config.toml
dataset = "rendered roads seen from a driver's seat, with toy cars, trees and houses"
hidden_act = "gelu"
mlp_ratio = 4
drop_path = 0.15
width = 192
pooling = "class_token"
init = "lecun_normal"
orthogonalizer = "newton_schulz_5"
adamw_lr_other_params = 0.0015
max_steps = 22000
final_lr_fraction = 0
adamw_weight_decay_other_params = 0.01
Rows from block 10, named by matrix and row number. Rows with one number belong to one attention dimension. Each number is 128 + 32 x the weight over the matrix's rms, rounded and kept within 0 to 255. All counts start at 0. Numbers have three digits each.
# q: attention query, key and value (stacked) (model.blocks.10.attn.qkv.weight, 576x192, the q third), inputs 0-191
# k: attention query, key and value (stacked) (model.blocks.10.attn.qkv.weight, 576x192, the k third), inputs 0-191
q.123:119105111161128090135157172127134200188055169113095167113140136101164119116106124106169094093148125123121137203098129123112117080125111092174093172171154091087142145086176147191076167177112153083123153157104132160135114111116160162187116064104197166114167079226194150069050142096093176162139083140135134155126186072092130163118122062147122137189104103141162215141195065144105117090129081103157093096139092134023075117142141150080195142084119112215112123157139181130155064144114158136149138153061124098135066144122089129103201094123102107154133133140133119136156112174122114089
q.124:123106198178165154098114117150115098077089171091132101129111130063108078141129105157161122142138101113134102106144162123132090113160104125089131143180166147067087128158147114165125139149156101172143117136159163089126137219105099121155149156123072059123138132142167129166123205159135130151065058107184096088215093164139159107174139162167157150127102150135135100118108114169129161108093133105104102152164116116087141094152112052129160066045155069118140201124115137127106120109141168016074105094185076166142179098141161170093115083139145133184194096143165096161135095067145094172
q.125:197183123097161100131178086123125142087169180112124157152092127145110174162164103139124064125116138073150124065115168127045177130095117216096141127167206113102111149123094139125140141132098140197156181108103143119143108161139125179097138129143096172057147090115124094062133088110125167164075121125113121100132101153152065112103109141139053139148135120182130149122155164165117090087087121167143166159130136106162150170165108068128110147114153141111103113093082147132134115077046139172183105123104143190129142105200133115124057074160103108077157132173137118152102158144138146167
q.126:120111137078087121145127130089144107091096107176169124145117121103166106161148166119120115172107109058145121099180131145159116156149168077105169115151085130110171108129116165132093141150138099112162151138145163089127210140077088119127091118135113120172114114084116181117114123121130091165163146173129149137066163123161165123122112177107047105107143147093127114088146129119093121139127116120126157109091145117172107117139138103076122139126158115144167106103144137147102114128061155118143127187112166110060171105115063107109174153155108119123144132154150120199158136122115128097
q.127:113154053102117161108149060150159146139122157156075084151116136109118120112086118127154162126137111130156130142103081152138109130162072161117096071057118108164102078166125166151151122140103091141088160132129142182187187074147134143166125080184183097129196102118167142148137091149176085105114146145085149135075139181143085149123039116044108062070144146100111126160136118114114087118110160057140068139143118113152168102140087092166099126122134163128128049136132208111177109105057088135168161195148122119148125134153155136140084169107114167111164123166127110136171145083121172120
q.128:105155107116092143118088090122104146140123130132154118113103116096157144145130131145156142100137189108179077070058158083154122117119177161166124114125098141136176147086119174118146118166129143097081076166140172143158137090147104138138101175119105076074065157154155147196170160136053124202124129140147147160117152091065134134156159085197123085123173148103140124063129144173113149080134141111137140188108076088141123156055135148082181111070146053120157127160132117101146158106169128131150144151130116164135129077186138147139130108148127138144173114123104096141110132089099107104
q.129:156203159182118110102159112114153109145182191089117050089138178184089144089163142113103109140111148155123181104132120136133126133187165106115128071123073108186163155091151130086102110122068009140143154089135108146193110123178107120143074113103116130085137110133144108106169138167096105136100153137123190122147153115133050115117159128085152114111119076116158178154122230121129180065075094106120138158128155084100172146186047139068129095140143112115148135103093159110156104107124085182131066114138062130069163140052160103116187138138072184114148067178115108168173183169137140146
q.130:106135112150092091150083117101085124155140182102120092132103100083146103104155127139161148113149054072150106107124144137132084154144171068115106127038132163074099130111102181123104148206075103142119152102113130152184118141155089123121091184113113131127104142181154202067133131103107159238122138127163096123169117151119136149135101179116150127121114120135136102115077082096083149109162142134151169196152099121124070187122142166153118136089139059093203123118155134113163126104068135076134202145146107102146109135133128119170126094170154145200109148154114108119066118142139141132
q.131:150118151038100094116078134090147167112146086116161136149098156191168158158102129073174119097173119143105112109141108161170114130118154099181092090172096153109137157164141139127123130107127123148143092106137125105178130106119091089108054188109112155105100135191113102137071118143135118168149067150124203108080091106092153148146112154109108119123104152142094129131178183087083112158114117183096135127171130121107126212148103136114176089100157137160142108157106099113151105141137125152026140099079120167126115103112249149094146088187104119069065115152171170122162111110145115138
q.132:160168110135204158165165170108149124097076079098178130125162182113188097112140128137090087152096150127199103104135113130131065109099161072169163133194081194107127126102139140117187160172099091090111085114112149132190162156105141122152123175137148135106142119122122159089185174081164148122112168068093121102117134115175201161118046119143107169190131115145135169145151077136130073110138107074106130134183021184135058144068093098178138167093141134085153171123093106084082113162094130132183063104153138160076098092123114204099113062187134129143168202079104138109066127129170138125
q.133:106134154120161144163157107089101141101135081109172140087140078158115181134110115111122081189120138111083106124164118108078155124161094221159146173155113158178216084129163137101136126124132145130093150105088136107070112095099104164104133147084159083118166193139158085149198064166149116132144105122140167112130156111145167082132208122137155058089133115143111107174133117138120226172130153163118102085135090129111154105131070127091115138147120163190041159164126133167113093144181089110118108157097086155186088116128117157122073123134114084140090153118148156133101102116050180095
q.134:052123125099148118097142131122113118157163213130162147094162129084174127106131098079117137054127156065124067155114161126097172152120174143064131159123117153134160084119154122110106156147125163093103108097106151141161093101154149115151128169075120125142174152147118137089104115144120126138071093126118150168148161071092144144125123121136131128100155135160067130188077166163164135123149101128112105092165172068125149123138136142145107138118119107085167119100129114125131106171139157080126133113153130108133173162163125086065115081157135086171141134171156164166168100105193128140
q.135:113139211121116091141153099164144093105106103186194152106180059095088169079166109162151179101077114098100152105152083122129106102096108143204114079106119174107135083167134102160127113110147150179170146114136090130136133141155101116131088158136062104144105160157172093071127127159149085164043106082161071182118099091199139136134144163077078123096136122087134155064053105162109095142168115092105206170120126051095129073167119164157127170120121137109161115147100138120128177163068084120159066169144127126098100166160076193178154123162159116167131110155122115125140195099166155112
q.136:055144129139143079133074118113192145144104159171118090103148132129163154100154105151098123142141120070096156120134113164145059154151090124140119126126164162109136149132122172151120120097119185126134124077118055113074227072095136125110079178133089177111075140108089115147088107141119135163080106165153153097097127129108136124086155100086097114128147150140137153143126129142160180151128109188141165205169100222137132166087171119156123118100089120181125144139113131073111159140084044088047159127097066141095089122070067131165112159102197130135158173094143118080141135147161137112
q.137:169139110124090095127125090165156150092136193131124117091124119135098084098147148115099093136166163134125091114101162120127097091105097070176130119098170167031146124109163142169118121155155140168063082102105137120149135119151122190116162124146127190120133122151133113100205143128135177066099122080155129167105106178131151126167137132160140116151110117121126119133146094092139087161152098088121168141126089155160086125128165130159213059143119077134175110078148140119142139085149081133121127147149124108180057150100108135065109142090150138147089152125179094195147104189122115138
q.138:136177120081115137069078068108154110165101120147140173193144093128086168128184065109148149087155115119064064135150098176146164085161115129055062099124106105163132133160193128062117140116070150131173121128130142150140125134153158128148190125136102144148115129169118140150157107172093155117120212043141120127114102120168150097063158146120094115112107130133123140095162084092120093100131143163147126076084117110163139108089150172114159152142144114121100126113156120118111136126173130162095125096131155080099139137115075098101105160160166130120136124128128132167148099139089125073
q.139:097152106145161144151177079119162091132143120145151101089149162077075107129181094153117105124106131120141144131086144098110046174102102164152153176047079157127115080150098123144116138153187138058073139095146087165155130179109167174153149141109124130091140151136161185117212111169165112122117099091156143142129139183168173117143120144154161118114152175096130141071156142113169122159137109164137126185162112164073134136124137093132153091125151082093157094085116090103143110123167172114152066134132068099139132118121140117099175191094178075067165096126040087166084112159102117159
k.123:149118144100103074098112169163137192166115101128114176123117131123121077134193148127141079109174150154149162101125154121153109088128133136083160125172079115159144078113183144142099126106095097123144079188128143097151146187138136149112163056167126130171152113143059184106169181119091154082091192108116133133154101107136111105158135103160065075086207104117165142125094117149165167185161144147125102111120101092081163142133127061168130076164126166173113102079163147111185129162186119139161133083117080133099124168072103116140109063188131045099169085169085088115170120161158128083
k.124:095162117108109106157140115087120065142099126144191126167139132199158114122164157177109125165112122122080153134139155147106099126064096115065176087070122173084088181156153111102127120172066128168176193085153135177127130223121149137147096085049147145095081142136163135078194131116103127118175120184135163131066148139098100088108097115094121178168072099080141065216103109087152126111120078130087109143126152141168116143173160156081079125112123093146096121148203167095149065126176161102189097147160161113084144135150070078086138127127139134101111173130154098097132203161119104102
k.125:097160127122147162141114105086178149175136087177121151132119180064166136138143152118194080113133154107101182075085126117135189096140094173140145101057143135124101153062112113192140086103135078102140117038185141101151102083185138099168067101134120154156188124129112086183130117104180145203034140140107100144095109161139183120071121117134148101095096126179096140111158136102133146118129148105104160151092112144126158079174116150119130151114124169140146154094109131138154156132084152170161114175104134133143145062122135124135140183064080154116125186115170139139141083083127103085
k.126:106117079097097098140129144075111105119170114125124079113146113108113108178059136103067091138168128165110058136181124121088173165148149081094208123137120145171106101114142118164161093159182102109153153191127125108137084106155139114089088155116110170135054140177157151099161132139147104153161093137111125105139086119132179077128156189120129121104093130088108110106161119133147073131135125152124117131166210150081184109119076152083097153153111103156144115115112085070172136101095136103147183134134178103086131153147144121128136155112165195129135138116132181152095145164122178207
k.127:174130131086119141123133183152057118097169140144091143112138148157158118106145064027060159110163176132142109120127135125139165173083146111073160056172122162102188119162088096162115095126161167090209083134131064117139119144176073179095172131140094130133119106150121179140141105143107086140113164143100119139168058146183148100110107145146129072194170131089132197130113094149130099139136121196131101186129129095104139077157092100188164146078132056119127087166108118137134086094126145106104115180136117133148150112158166136088137170138146148099191127101121113134068106108098068196
k.128:117125144136165094134117116094169155104107151173123091120120134104166123130101124043101112161180116155171088071130115141129101116151140137082171104181148119138135183177167175122095198070187120178099150132161152113109109120123116161104139126098137069144149101168098137102116114066076134220149183153126081113135104120172098160079109121081088116092126140111165136105176075241233153087163013042128112108095149109113157103150127133165137109086164162126156127157106116127125142110108189113216149150111138101136082117098148120064122173123068107144127168134123109160156183097146083081
k.129:094136072105128134105086106153196174089133125113196096061131052187116162086142202114145147145212150118111171092133104159085153153193125131074138106092076039165103144100132108137193167146107141134110142065200124167105089153098146168137105138142158146058124140158160152088099081127137129121115127163134165140139139103195104101105179124161181158148132131124093148193124206110050135179086156156105112112158081091075153136133088076144104123129079176089087082086193090182077099120120116131066103102128120174086116128121192137107154117117116166097136112098135130128193182190160130101
k.130:132147032118078146099138125186071109113111128183111065147081241115093103174148112095130154103103161193151076165128104130149084109123096123075143097114151126091086125177141109137072134059122098130141189225140118091131119133109141111126121135106090123141114121156108158080171099075145172130171140083101076159163111139170117174165097080099132132114203161192113152143148168176150099162117103104117085138099146116149112127212109123103119106105157167121160128126124128078184125180187167128183105141133130158127131091112181107075146115169191099166108169138133112163088067107072144134
k.131:096100145139125138119057092082058135187157139091086142109094094072148174124053213144110115132135094129160101143146133131147064094156165106136163115079157120132061095170212094158112193186111123132114179166179163110151125093118153122139102070190158096155149128080112155113115166068201152134107146124075117119192146143112173113116176169151137207105159087089103112159147143130194165106108133140059132095115151071159126160141132114158086143144069160051176138096174124113201213073110091141154162122089068118085146133136131138069113170165165117117187120075094123150130137103154129073
k.132:079154148074175102117164113182123104142101119206078116121092123085123104190079131137118110102101102160110136074100091166098107162103139155140118091142141156190100157133150145104096169147114151085150144170110166119165101123110104087095153080057114130223154161169158134154122068151148157096171117086162137087104158170171150178160136141151106133139149124101139124141139145118099070153008107067184116123141142111192151133109115093070134121151211111141140089098074026125055178114171136198076127151098097174102133114132074167081152127179137086158113145129137185099118161041128122104
k.133:093137149133121156125121115106156098121060085122154132095168054140138090004149094163104162132214141109114136179139065126120169104143124120176140140159137095157123201214105118136159177107101082141153142110151169138124072117082193126142132118119071073114116142087149094146108132148137108143082098118154122137098103139123155126115147102132170131073124144161061098149151112087137169105165110116118108105089116148136098153111149155094174113119147107154164153133136138170137097129067087165089166159178147154116155089153160111152118162140118108128168093055139146148119145156050168096
k.134:151088125135168173095154141197124089129110173149132085124097112090164087115194131113121156107131153155131091115142093105093152140131121111105163131143128115134113134129112123116157113132148132147159161166129099049171127092104108149104075104140089071141116108129154114153081150153165213144138164105105127139101122154126120104057138108137134154131159147113094131147088125122143154084144129181145090114046127129123094140185098114094090111078149124105167080140089101194102139185211132181148124154163137103162165128115137177097147147137098135136146077150089111177105187162159095118
k.135:154097102137071116149145178190128137120138171117083112083125119097116138131134150093133133139145124154154152167081136139133176152117121104131110106103140088149108130116141165124135086142168145128143105146150113069125117091137096142114142136113061109172093107092168083148156140195111133175151188148129110167121109110069087131163139111148100119149183131148147127103108135196142129101026154182188125093154194107148145122096196046058138122163148118151118115162098081118112158115171072136072147148163148085054149119133159087121137061127148144190111101103102087100087132109147064133
k.136:132090142152042138149118088113185123095181107121093069029172148114128152114139122165155168133089165123147213148092138124145133097153149123096160177106169122140113099131160126157098149105083130144143062106107156120111125089163137161109166155149140129125170077123128114072127153157190153220162124144160091094141180168073127134114085051111100128100157097176057076091102148127126159115121129069176131119152095140120200124132106075087144095120082146132174180113119133064119077136139179142153146125092145113120133140207136070090146135156195146114133132126192099112117079146141119116
k.137:155137135144080145103207137077160069139120107116127111114130110150166148131143153130106139102138100111107107118171101110121193143155120144095136128134137152103124105175176106144111127097088122103075130112072132125101123108141095136154122186128150164148109102116113116096164062144108141095157130141108127178115126136129072164115153138139176135134117151156091117235103210174080086189110097122152145184182098158090166127135074126162123209119136165122132123097092125106083096107138121131172198105128145133179155141101076151124112153149130144134135133149074101117139138107130089100
k.138:148091131125156106150132090136140126160130106114080135145147103133150135126151075146167183181145123123118109152151139122121127053149114146211149136109098097146142113048090135018185133111112146103129093125134122103123121132114151135127168084139115184080078149174132107122143145155199121108103134141119130160158062099142162139135137147121116126115103093152172085082143116149095089103145076129123099118157146113139147170119146116189159116171166100122123109129146083142119091113230153087135161175187074089110106137107196140104088117166115131121088106163111135077114148182111120146
k.139:120112131127051164078182092102142165115115062126151131124158052138090165135173143093174154115142188104151165142126128142095141169121096138114161074153123105157144136130127189091111114131103147105066143083128101151168130107088122108085123131113104169166106133132095125125117105178112111086142180196117173147139051103138078245146103099125168107058131118172067166139147130153093155145143185169123073140108079182126189195183150177076110117102170118150149114118130115077099152154120171117075127047085159125197150104109139104120170158102184090101156145141133069115142112109101118120